Rows from block 9 of a small spectrogram diffusion model, named by matrix and row number. Rows with one number within an expert belong to one neuron, the router's apart. Each number is 128 + 32 x the weight over its row's rms, rounded and kept within 0 to 255. All counts start at 0.
Before each expert's rows are labels from the 100 clips, of 14848 (inputs lightly noised), where the router gives the expert most weight on average: "peak on" is the class under the peak; "top examples" is what is common among them. Only what is clearly more common there than usual is listed. The data: songs of 200 made-up bird species, synthesised, often over outdoor noise. In brackets: how many of the 100, against the usual share in percent.
# router: router (model.blocks.9.mlp.router.weight, 32x128, trained with AdamW), inputs 0-127
# up: expert up (model.blocks.9.mlp.up, 32x32x128), inputs 0-127
# down: expert down (model.blocks.9.mlp.down, 32x128x32, transposed), outputs 0-127

# expert 18
peak on: steady whistle (43 vs 8)
top examples: low song (100 vs 41.7); rich in harmonics (89 vs 30.2)
router.18 [175 121 107 159 119 122 115  94 148 121 162 151 105 137  83 130 108 118 110 131 144 102 139 122 138 132 130 189  58 129  70 111 147 148  92  87  72  76 113 147  83 154 143  55 159 190 105 180 115 136 142 162 185  90 167 162 156 156 147 151 105 162 166 103 120 176 105 142 143  87  88 170 199 129 137  97  94 121 135  94 132 173 154 108 188 151  73 183 106 120  85 128 149 128 185  59 153 129 136 110  95 113 110 138 102 103 102 170  75 120 138 115 112 179 103 102  89 125  97 108  82 129 124 106 175 139 132  75]
up.0 [127 142 101  97 110 153 170  97 159 108 161 132 208  72  96 154 116 147 116 119 103 184 101  59 115 115 116 106 167 115  65  88 133 154  99 114  88 103 168 158  85 156 145 108 134  64 156 151  81 151  84 189 104  92  86 133 151 128 123 146 139 103 152 186 123 122 114  83 155 121 174 100  86 109 117 154 175 119 115 116 166 110 142  88 146  90 137 138 187 139  90 200 199  91 157 117 112 139  67 104 133 137 176 118 173 134 112 117 144 115 123 128 140 191  95 160 135 149 167 127  96  97 160 160  79 151 150 149]
down.0 [ 85  61  77 125 165 149 108 100  86 131 146 159 155 129 126 125 104  60 120  99 156 120 141 104  74 154 112 138 130 177 136  88 125  79 155 152 105 198 155 153 154 168 123 115  77  92 169 154 130 103 165  81 160 105 133 106 117 179  89 100 144 131 102 112 148 152 103 158 110 185 159 153 120 135 139 179 129 186 157 135 114 125 100 132  92 107 107 146 105 133 143  79 140 130 186 123  77 114 167 116 144 127 150 117 167 109  59 148 118 194 118 155  86 204  64 137 165 122 125 194 104 172  80 104 157 137 161 118]
up.1 [151 113 137 168 109 136 181 143  29 146 118 113  57 131 108  86 128 160 169 141 136 123 125 133 134 161 174 112 129 134 162 166 116 145 176 134 162 158 112 115 149  87 122 116 117  79 109 135 187 155 163 190  54 154 137  89 124 104 148 104 106 128 104 166 140 172 194 124  81 112 109 193 187  75 154  89  86  67 128 146  89 125 122 107 123 133 132 132 133 111 116 121 104 154 147  76 116 117 142 158  95  37  91 146 129 119 105 144 102 139 109 138 166 116 126 111 146 112  87 144  64 169 189 129 146 144 118 184]
down.1 [127 117 125 117  97 171 149 124 178  87 117 142 161  96 127 166 136 163 119 102  77 184  62 123  56  97 153 105 182  77 176  72 135 136 156  80 130  38 153 102 126 181 115 176 137 165  77  97 132 110  71  94 112 126 127 183  81 106 118  94  88 131 155 111 103  85 117 154 168 202 139 100 152 128 147 154 150 140 148 106 107 112 150 109 124 101 128 168 119 148 155 144 156 124 127 109 170  81 105 173 154 128  97 116  94 148 152 107 156 118 136 140 149 160 191 155 143 142 177 116 110 168 140 201 158 111 106 106]

# expert 16
peak on: no call (100 vs 52.4)
top examples: click (66 vs 15.5); first syllable: click (63 vs 5.6); fast repeats (47 vs 22.8)
router.16 [139 118 171 130 138 108  78 148 134 134 171 172  91 148 101 157 135 118 100  87 133 119  88 176 158 120 148 124 127 103 176 106  85 144 117 121 103 124 106 104 206 134 152 129 110  57 100 153 100 141  98 130 136 101  61  96 108 111 112 150 118 103  88 109 110 102 101 108 175  97 109 112 117 167 150 140 147 156  98 100 143  41 127 177 146 149 175 105  83 137 124 138 187 170 148 196 174 106  89  81 139 163 124 142  60 151 147  75 212 128 118 131 104 133 135 132 139 103 167 194 140 168 103  73 164 178 128 131]
up.0 [145 149 119 125 158 123 134 137 113  81  48 113 118 149 171 223 178 144 155 140 120 127 181 114  93  54 104 130 135 163  84  96  79 154 146 104 151 103 143 125  84 141 145 131 112 159 179 102 140  81 141 130 127  98 150  84 170  70 162  82 121  77 110 139 156 138 140 129 105 157 147 162  94 132 152 148 146  86 177  89 151  71 151 145  89  68 129 145 131 138 141 158  95 104 110 116 104  90  68 152 117  86 163 167 149 148 143 173 150 176 122  77 100 125 116 150 142 197  83 166 118 116  90 151 181 111 114 161]
down.0 [110  99 127  70 133 168 124 120 187 142 117  81 190  80 142 154 153 175 137 170 102  73 140  85  73  77  99 111 154 152 100 106 140  92 139 107  94 144 141 119 139 106 131 141 123 107 153 112 186 118 172 162 148 109 149 107 126 136 145 207  75  93 137 139 110  87 141 173  87  96 138 165 105 136  89 195 107 117 136 134 104 118 142 108 145 112 172 141  63 111 117  59  70 124 114 203  80 114 120 113 110  79 158 106 103 108 104 159 121 114  88 143 138 101 130 143 139 155 212 185  98 125 132 107  74  99 140 119]
up.1 [159 138 133 144 125 130 104  76 188 160  76 107 135 148 158 106 119 135  79 143 169 148 215  47 111 109 121 138 140 129  66  99 126 117 149 109 170  92 157 131 141 168 125 111 130 196 114 124  98 108 105 162 146  50 157 104  82 113 114 118 126  93  98 140 151 110 160 192 200  65 132 123 130 114 131  81 186 168 177 101 161 101 133 109 111  69 102 108 139 148  97 125 155 113 206  90 127 135 102 163 116 137 115 105 174 128 138 152 104 140 115  85 134 115 159 141 131 157 109 164 135 140  84 172 157 146 111  62]
down.1 [ 99 109  90 115 158  83 152 165  53  98 116 112 125 139 175 116 110 130 158 167 116 217 107 114 156 188 101 103  98 114 150 123 107 100 138 176 137 184 105 151 169  90 157 137 155 151 137 108 126  83  90 131 120 109 162 114  41 103  84 153 155 106 105 112 105 155 122 133 156 123  88  64 113 141 148 122  84 198 165 100 141 134 106 132 103 131 147 130 160 113 189 147 178 120 128 116  89 156 171 115 125 167 153 162 114 108 112 111 121  96 109  71  80 182 113 175 177 108 110 168 176 160  82 165  90  86 122 121]

# expert 2
peak on: no call (82 vs 52.4)
top examples: reverberation (87 vs 40.3); text has "reverberant" (87 vs 40.3); text has "room" (87 vs 40.3); click (53 vs 15.5)
router.2 [144 173 158 141 102 109 151 126 142 144 156 129 114 171 171 153 154 122 138 127 126 104 127 167  91 116 131  88 166 107 179  80 136 139 148 122 123 100 109  87 120  98 106 169 118  62 117  99  82 159 103 149 141  76  89 131 114 133  84 173 141 138 105 122 134 137 145 142 113  81 118 116  89 213 113 212 113  99  77 115 120 114 165 140 104  96 163 131  74  89 151 121 166 165 197 226 126 140 125  80 119 202 112 114  55 157  88 102 111 140  87 135 113 162 106 128 152 147 178 182  87 121 112 108 162 160 122 121]
up.0 [143  96 133 165 129 135 149  96 106 121 135 123 169 154 159 165 102 100 123 147 138 137 144 100 107 134 126 151  89 164 184 156 186 127 165 108 170 161  85 123 104 127 130 141 200 148  72 205 111 129  92  66  81 103 172 123 147 161  84 116 122  60 115 154  98 150 124 131 114  56 151  94  99 124  94 172  98 138 125  85  97 114 141 137 119 157 130 148 112 132 128 178 165  51 128 164  73 166 117 154  96 114 149 131  84 204 124 177  54 131 120 153 175  86 138  57 125 143 126 115 158 121 159 131 128 114 152 159]
down.0 [101 182 122 141 169 112 150 190  69 109 112 188  74  98 128 156 126 173 113 144 153 138 149 118 151 122 107 145 115 139  83 141 114  95  92 173 145  72 149 135  94 112 189 178  60 169 135 128 161 123 133 169 120 149 109 149  58 141 141 145 159 174 129 136 110 184 117  61 148 139  73 186  92  96  98 136  97 132 124 174 148 178 109  94 152 142 149 123 209 108  96  49 100 149 127  99 153  63 104  78 117 126  76  91 156 109 143  79 152 121 128 140 124 130 131 114 124 111  81 147 105 159 112 130 131 159 119 134]
up.1 [ 92 101 169 139  91 100 164 176  93 106 167 126 180 133 142 122 132  88  76 145 138 136 118 117 107 149 147 131 127 126  88 125 101 147 141 108 112 109 105 154 108 141 147 114 118 185 133  83 122  70 168 174 173 137 130 148 136 214 151 140  73  84 158 189  62 128 191  48 166 157  99 162 143 143 118 172 118 100  80 161 135 123 172 111  72 102 145 126 170 163  86 159 123 148 105 129  97 141  94  90 149  90 135 122 142 119 119 116 178 120 153 146  95  59 148 119 103 133 149 133 205  79 133  99 131  78 159  90]
down.1 [165  92  83 103 132 152 134 110 137 133 159 132 129 195 100  77 115 118 144  66  94 143 163 125  90 205 104 143 107 118 108 166 122 114 173  72 102 167 126  95  67 129 117 121 121 120 130 138 103 163 105 105 109 113 137 164  91  94 130 115 172 156 124 133 163 148  10 117 124 122 164 150 154 143 107 178 137 117 122  71 119 165 115  64 151 127  93 151 142  90 201 129 134 116 149 129 105 131 142  95 128 172 179 166  87  88 145 136  81 125 149 127 186 109 174 112 130 172 118 147 180 131 133 102  63 111 124 196]

# expert 26
peak on: warble (55 vs 4.7)
top examples: reverberation (65 vs 40.3); text has "reverberant" (65 vs 40.3); text has "room" (65 vs 40.3); warble (60 vs 17.7)
router.26 [ 62 136 158 104 166 190  93 124 144 135 120 150 102 129 128  64 116 133 112 104 107 154 134 152 147 162  86 105 143 149 145 188 131  79 153 133 124 182 135 112  89 129 140 141  54 154 158 121 114 107 122  63 149 153 152  97 141  67 191 154 143  91 195 158 115 135 123  89 148 170 109 120 145  81 140 147 134 165 149 188 120 126 146  59  76 195  87 103 145 130  89 143 125 137 111 166 135 103  88 170 109 115 147  65 143 145 151 150 125  84 130  85 156 150 157 159  66 179 128 165 184 136 109 151 153 117 158 166]
up.0 [106 191 129 121 116 156 111 161 148 116 112  96  96 184 158 141 122 141 169 125  89 104 145 151 130  80 136 116 167 136 156 132 138 145  76 123  98 109 180 114 205 136  91 139 125 133 176 181 141 110  69  73 147 173 127 100 124 172 140 148 144  74 119 129  84 148 207 135 120 124 111  76  67 115  71 111 109 146 154  87  85  92 148 112 119 168 151 143 139 176 150  86 124 100 162 130 138 107  91 110 163 148  97  53 169 145 126 191 133 113 162  81 144 169 121 175 155 114  87 100 120 147 103  88 173  67 111 117]
down.0 [122 138 102 189 181  84 126 144  89 141 207 121 120 150 170 146 130  74 102 155 148 109  96 131 133 141 137 102 113 122  95 173 107 113  82 155 175 169  79 165  99 146 129 174 168  82 172 140 113 147 221 110  79  97 130 113 161 111  56 206 137 171  99 166 124 172 115 170 103 159 132 143  98  82 106 160 148 115 173 145 130 201  92 143 136 120 145 112 100  75  70 109 153 102 159 129 139 176 149 112 165 130 128 143 124 126 163 123 170 133 118  99 124 170 124  93  86  98 152  69 142 133 153 139 124 125 120 143]
up.1 [169 110  97  58  95 121 177 131 108 158 124 134 158 119 144 129  71 116 113 111 159 170  95 126  75 106 131 177 125 108 112 134  94 106 144 107 117 118 133  97 123 137 140 108 138 124 117  95 151 104 139 160 133 148 192 120 122 147 120  81  87 134 215 146 146 134 163 119  56 172 133 136  86 114  78 178 169 118  80 120  79 173  90 124 136 123 141  67 137 193 147 120 128 128  76 175 102 167 178 195 135  99 117 129 167 119 153 117  79 176 180 200 129 152  73 131 144  63 109 116 154 120 127 182 139 123  91 140]
down.1 [134 100 171 143 159  46  82 109 121 159 122 127 123  91 155 136 182 154 167 106 125 112 152 161 211 120 142 114 162 112 177  88 100 157  92 132 108 161 125 182 185 104 154  98 150 153 101 104 140 171 144 120 148 141 144 107 165 134 125 185 127 141 113 111  90  96 106 103  85 119 152  61 108 124 241 117 123 121 117 184 165  83 169 145 114 122 142 170 144  55 130 100 162  99 107 121 126 119 101 118 115 125 107 115 163 137  76 190 117 103 119 161  90 119 115  82  89 120 134 208 113 109 161 110 103 137 158 111]